Weights of a small multi-label audio tagger.
Model: mfcc input, arch wavenet, norm batchnorm.
Training: adamw at rate 0.004, 17600 steps.
Data: trained on synthesised imitations of 52 everyday sounds, one a clip, 39062 training examples, 86.5 epochs.
Rows from block 5, named by matrix and row number. Rows with one number belong to one channel. Each number is 128 + 24 x the weight over its row's rms, rounded and kept within 0 to 255. All counts start at 0.
# filt: filter width-5 conv (model.blocks.5.filt.weight, 256x256x5), inputs 19-37, a 5 kernel for each
# gate: gate width-5 conv (model.blocks.5.gate.weight, 256x256x5), inputs 19-37, a 5 kernel for each
# out: residual pointwise conv (model.blocks.5.out.weight, 256x256x1, transposed), outputs 86-171
filt.203 [152 143 140 136 138 129 124 131 114 135 134 132 127 115 130 105 109  96  96 107 131 136 133 134 129 146 134 121 118 127 151 147 151 157 151 130 121 121 120 130 128 130 107 106 119 103 105 108  99 121 150 133 120 127 134 155 139 146 137 147 112 113 107 115 126 117 120 122 127 140 120 127 125 133 133 125 125 113 107 110 120 100 116 112 123 140 151 151 143 144 114 105 126 121 141]
filt.204 [103 125 135 143 150 135 132 143 118 132 124 142 154 151 150 117 115 120 122 100 131 142 146 143 144 113 128 135 148 120 116 135 138 129 141 105 119 110 114 109 140 136 145 138 134 147 151 151 164 149 122 130 145 166 156 122 124 133 134 140 134 149 144 146 126 110 107 134 124 132 127 138 135 143 128 148 147 142 142 147 101 120 115 126 123 160 159 163 157 152 130 138 143 142 138]
filt.205 [139 123 115 136 141 116 104 109 102 106 164 157 142 140 147  99 104 124 127 114 152 150 159 166 156 118 118 126 132 136 105 111 100 116 135 110 116 106 127 128  96 105 110 103 115  94  85  84 100 109 109 116 114 114 132 131 130 124 114 119 128 133 145 160 158 136 145 130 107  97 122 135 155 153 160 119 123 115 108 110 133 139 123 129 139 138 142 153 159 154 136 117 111 129 129]
filt.206 [ 67  80  76  81  70 119 114 134 129 149 127 121 107 101 108 115 105 116 107  96 109 111 121 117 119 141 134 135 134 124 140 147 135 131 125 134 141 139 133 116 158 158 170 166 162 158 152 145 138 134 129 131 107 110 116 155 157 146 142 141 101 118 107 100  95 212 206 203 184 189 114 125 122 119 123 175 166 167 164 158 127 139 126 129 121 131 129 125 117 114 134 133 121 121 146]
filt.207 [102 111 112 106 118 160 149 145 142 138 149 140 125  99 105 110  91  90  98  98  91 106 107 114 133  80  68  77  87  86 165 158 154 154 149 154 142 150 131 112 139 140 137 135 134 194 178 160 160 159 120 120 123 117 136 111 102 106 104 103 107 122 111  94  97 192 166 153 160 165  99 113 137 135 131 152 147 147 149 142 167 167 159 133 126 105 121 127 138 141 145 150 139 120 130]
filt.208 [113 117 118 131 123 119  92  96 103 103 127 125 108 131 136  94 103 116 118 113 109 119 133 141 152 109 120 136 136 140 138 150 163 155 162  70  82  78  81  83  98  89  79  74  80  94 102 112 115 109 101  95 102  99  97 107 112 105 104 121 102 114 105 119 119 143 140 152 149 154 131 131 148 163 142  42  43  43  43  53  95 110 111 111 115 136 134 137 140 141 120 102 113 117 102]
filt.209 [178 169 162 166 158 112 140 135 118 122 148 157 161 155 152 125 114 110 115 112 140 134 132 143 145 152 144 146 130 137 132 144 162 141 141 111 115 126 118 117 126 131 134 121 113 121 116 109 101 114 155 154 156 137 139 104 101 118 117 130 178 166 159 157 152  89 100 117 107 120 197 188 192 188 173 110 119 116 116 113 152 145 143 138 126 130 140 152 159 151 126 117 125 117  97]
filt.210 [125 130 129 130 122  58  81  78  75  81 136 136 137 152 147  94  87  85  91  94  87  90  86  89  79 106 104 108 116 120 130 109 111 119 124 140 141 127 131 148 142 145 156 155 158 140 133 130 138 149 180 172 185 182 188 148 158 166 155 159 132 130 130 136 138 156 146 153 169 166 133 133 123 117 103 150 150 152 155 150 173 171 157 150 149 144 139 138 138 135  99 122 123 130 138]
filt.211 [189 188 191 183 196 121 132 132 123 159 115 107 123 144 151 131 120 118 113 117 113 109 118 135 140 127 134 108 110 106 169 179 174 163 152 149 146 154 135 150 137 142 139 140 128 176 164 170 163 162 181 187 163 157 152 130 149 125 117 136 118 131 112 120 122 103  86 105 106 121 124 149 139 161 144 128 131 131 134 126 164 167 170 151 166 109 127 108 122 102 123 118 114  98 114]
filt.212 [126 122 128 134 144 129 131 135 144 146 159 168 167 165 171  85  76  63  62  70 134 147 153 152 159 102 100  87  82  79 126 119 127 130 112 104  86  72  79  77 131 131 125 124 130 171 156 147 151 148 107  97  95  93  94  96  94 103 121 132 150 139 138 135 145 129 158 154 142 140 134 124 129 126 119 108 110 112 107 115 123 115 131 141 134 141 140 139 130 133 112 105  92  85  72]
filt.213 [124 136 137 120 117 137 132 115 120 133  67  83  95  99 107 140 153 150 150 147 138 144 150 142 132 126 146 163 154 132 128 133 139 146 149 118 125 132 145 151 137 146 132 142 158 157 158 161 158 158 123 127 143 142 140  80  85  89  86  87 105 125 129 123 129  94  89  85  93 103 139 150 167 167 173 119 123 125 134 144 126 140 143 140 143 120 122 137 141 139  98 103  84  74  75]
gate.203 [148 153 161 151 146 108  99 105 105  99 134 150 151 161 145 177 191 188 176 175 144 139 142 144 151 152 160 155 149 161 130 132 141 136 127 116 132 131 124 123 133 139 139 141 138  99  97 103 105  99 142 148 146 136 138 163 161 159 146 158 167 185 183 158 163 148 147 152 154 152 136 144 143 131 130 140 145 140 145 143 111 106 111 107  95 146 144 146 142 142 133 135 136 124 124]
gate.204 [138 133 132 137 153 131 124 115 132 139 126 132 130 140 158 103 109 111  99 106 122 112 102 104 116  94  81 107 114 112 144 137 136 138 136 101 121 142 144 138 123 125 118 114 112 119 118 125 141 140 134 137 146 154 156 101 107 111 126 122 157 165 163 177 179 125 139 138 142 150 145 142 151 138 145 130 132 136 136 130 113 129 129 145 140 153 159 163 159 154 116 126 140 162 165]
gate.205 [139 129 126 118 113 118 133 134 149 128  65  88 105 120 104 129 137 115 135 124 112 102 114 113 133 129 140 128 117 120 132 143 153 141 154 131 149 146 145 139 158 165 169 157 147 126 147 138 140 134 136 139 136 128 116 114 112 114 111  93 126 152 158 155 158  81  83  95 106  99 115 124 150 154 172 162 165 175 159 159 126 144 142 126 120 119 119 124 122 130 119 137 134 109 107]
gate.206 [121 128 124 122 124 130 156 155 174 168 118 109 121 126 140 110 124 121 104  97 117 121 107 108 111 133 144 153 130 132 132 143 145 153 128 110 111 106  93 100 130 125 132 129 133 154 159 150 140 132 160 152 158 147 142 120 118 128 124 114 144 137 131 114 133 136 123 130 157 142 114 117 107 110 123 125 122 122 108 116 143 140 141 135 142 163 164 156 148 151 117 126 125 137 133]
gate.207 [108 121 126 135 132 141 124 158 158 171 128 120 128 112 128 145 134 142 131 117  93 115 119 128 127 143 158 171 167 138 119 123 135 142 121 149 140 154 150 144 126 128 140 130 121 132 134 144 138 126 134 151 156 161 148 122 120 125 128 144 103 106 113 125 124 134 129 135 130 130 126 110 117 131 112 145 150 155 152 146 114 103 118 122 134 154 155 156 160 155 161 169 168 169 185]
gate.208 [150 145 149 150 145 131 115 113 116 121 136 128 126 131 129 136 141 138 126 133 146 155 144 142 124 130 133 127 123 131 176 189 187 187 186 119 130 122 127 136 122 114 127 130 133 140 144 138 140 136 122 123 136 138 147 121 134 141 141 134 133 152 133 146 133 104  96 107 113 125 154 160 140 140 135 102 106 115 113 113 126 132 123 142 138  99 107 114 108 117 153 139 138 150 149]
gate.209 [179 165 175 163 168 128 143 141 129 138 135 140 145 142 140 139 134 134 138 140 126 131 124 119 126 114 103 110 102 102 135 134 130 128 143 146 146 141 136 115 131 130 131 139 131 126 127 122 117 121 149 129 130 138 130 149 129 140 139 132 171 171 156 143 136 102  97 108 114 125 177 172 157 137 150 126 122 121 128 117 183 181 168 157 146 136 133 116 126 118 138 128 137 130 136]
gate.210 [167 172 168 168 167 175 177 189 177 162 177 184 180 173 170 164 153 157 151 147 142 148 150 146 127 137 135 138 135 124 199 188 190 176 170 169 165 165 162 154 142 151 148 151 134 126 118 131 130 124 137 132 122 111  97 158 150 143 135 130 153 149 157 152 140 142 144 148 147 155 135 131 115 114 109 139 139 141 139 130 102 101  99 102 107 124 110 105  96  99 110 111 113 116 100]
gate.211 [ 91  97 102 109 115 155 153 164 162 143 142 157 158 166 184 187 177 174 158 155 130 126 106  99 114 128 141 143 137 125 148 165 166 164 155 137 147 167 174 170 141 152 147 142 130 123 136 155 155 145  86  94 115 113 108 116 122 129 148 122 154 154 146 146 161 110 131 140 148 152 130 116  98  82  95 130 130 128 131 126  93  96 111 117 114 150 134 124 128 121  87  92 112 111 124]
gate.212 [112 127 141 129 130 145 141 151 159 149 149 149 160 156 151 156 153 136 118 123 117 131 144 131 120 175 181 172 152 163 167 184 170 174 175 147 155 148 153 161 149 144 140 142 146 161 164 155 148 135 133 143 132 144 162 120 121 121 113 125 117 117 121  96 103 161 165 159 172 170 104 113 111  98 105 138 133 133 131 132 134 137 138 141 138 123 133 144 143 154 118 124 125 119 106]
gate.213 [143 131 137 118 121 184 175 176 171 162 175 173 178 164 174 117 124 109 130 124 133 130 140 126 123 122 123 103 103  88 110 107 103 102  95  98 104  90  91  90 162 166 154 164 168 157 167 161 159 149 168 164 162 157 153 152 165 169 157 148 174 166 163 157 154 135 148 142 142 136 115  89 115 111 105 133 138 132 136 143 147 135 140 126 125 101  98 104 103  92 135 127 116 109 108]
out.203 [145 124  95  94 131 100  89 120 146 120 134 177 106 140 118 111 103 112  88 117 111 152  71 104 104 138 121 115 124 120 159 150 100 114 126 116  89 159 100 101 163 109 107 111 107 138 121 120 140 142  98  80 134 169 101 120  58 154 119 147 122 175  98 132 129 113  86 119  97  85 117 118 140 128 153 148 113 114 129 113 114 138 118 107 137 135]
out.204 [152 168 140  95 131  76  90 137 106 145 149 124  94 168 148 147 136 112 122  90 103  86 105 114 111  99 109  91 113 125 132 110 131 129 181 159 123 134 106 101 167 156 154 118 119 168 154 113 128 150 126 109 184 120 110 131  91 143 146 138 152 148 112 115 139 126 122 101 130 127 149  89 126 151 124 108 123 130 149 140 101 152 192 148 146 174]
out.205 [148 119 138  92 169 121 123 156 111 115 128 136 137 126 101 105 121  94 104 141 147 126  94  83 118 123 114 140 153 126  98 134 133 126 118 146 142 122 166 116  93 100  96 112 117 139 126 130 113 106 143 127 156 137 164 131 140 124  87 136 135 147  99 154  95 154 124 169 104 122 151 100 188 158 157 127 133 154 101 118 129 111 126 128 145 127]
out.206 [142 133 130 108  99 102 113 163 140  69 159  94 126 142 121 106 152 159  93 142 141 135 149 157 107 152 126 161 125 101 100 119 109 137  87  64 159 123 106 145 156 153 114 129 152 155 101 152 148 159  87 105 120 128 124 104 166  96 151 138 137 120  88 161 119 120 140  89 130 105 131  71 145 126 115 171 155 142 129 100 109 136 157  83 115 117]
out.207 [114 179 153 120 148 130 146  73  99 210 105 117 106 141 103 122 143 115 116  96 104 145 110 166  86 122  84 140 160  88  90 117 118  94 159 141 106 152 137 105 135 153  75 133 107 146 121 144  91 135 128 151 132 168 122 105 127 150 141 132 103 100  81  95 100 152 152 160 124 124 124 109 140 147 122 156 141 135 129 100 152  83 150 132 141 145]
out.208 [172 146 135 115 108 137 107 111 121 102 115 136 132 113 110 110 130 121 138 139 108 145 125 126 167 152 114 160 155 129 135 121 115 129  42 145  83 116 134 110 113 114 111  98 139 171 133 150 118 106 113  96 151 124 137 165 151 159 138 107 129 167 116  93 143 125  87 137 117  97 102 146 128 193 101 113 112 134 127  97 125 152 132  98 104 132]
out.209 [152  76 130 148 127 141 110 160 115 136 122 137  97 134 163 119 101 126  86  82 120 161 114 144 116 154 122 134 120 129 153 115 131 108 116 157 120 132 107 172 136 157 134 143 106 118 129 120 118  92 166 134  86 139 150 131  88 119 183 125 146 123 134 156 143 137 133 129 138 114  99 117 101 119 175 126 101 120  94 171 108 152 100 111 130 138]
out.210 [159 111  88 105 136 143 125 106 125 154  90 134 138 133 104 110  92 110 159 140 148 184  96 127 154 130 120 162 155 151 122 161 110  90 139 176 104 124 157 116 138 136  77 125  92 141 137 133  74 109 141 113 146 149 187 168  95 144 147 119 103 151 122 125 140  96 118 154 158 125 146 177 102 149 146 143  87 139 151 116 109 156 150 123  90 120]
out.211 [168 129 121 113 138  73 147 144 144 149 136 140 108 116 110 133 149  84  96 145 143  86 122 120 120 101 130 121 122 163 144 130 135 149 173 175 134 131 106 112 101  65 152 147 110 171 131 112 131 102 155 118 181  97 126 155 117 103 104 109  87 148 127 146 119 146  94  98  80 123 187 137 102 183 143 112  89 113 163 166 131 156  97 165  98 154]
out.212 [116 115 143 141 150 143 171 123 103 111 153  92 111 139 137 130 158 137 139 114 108 139 160 158 137 147 144 136 144 135 108 116 112 118  93 116 135 109 133 132 129 139  99 126 141 142  86 145 111 104 126 154 138  99 174  71 197 100 125 125  76 102 140 153 129 142 111  98  90 146 135 111  87  97 106 110 153  95 117 122 158 123  97 132 106 130]
out.213 [171 128 124 169 114 158 147 135 122 117  57 124 112 103 136 136  98 153 143  99 107  93 137 142 136 132 111 113 111 120 180 105 124 158 155 124  97 140 131 121 158  66 136 129 133 119 117 115 133 137 113 110  58 156  95 142  99 127 152 127 157 124 141 125 164 114 112 125 131 117 107  91 114  97 124 121 121 101 155 157  74 138 127 108 125 126]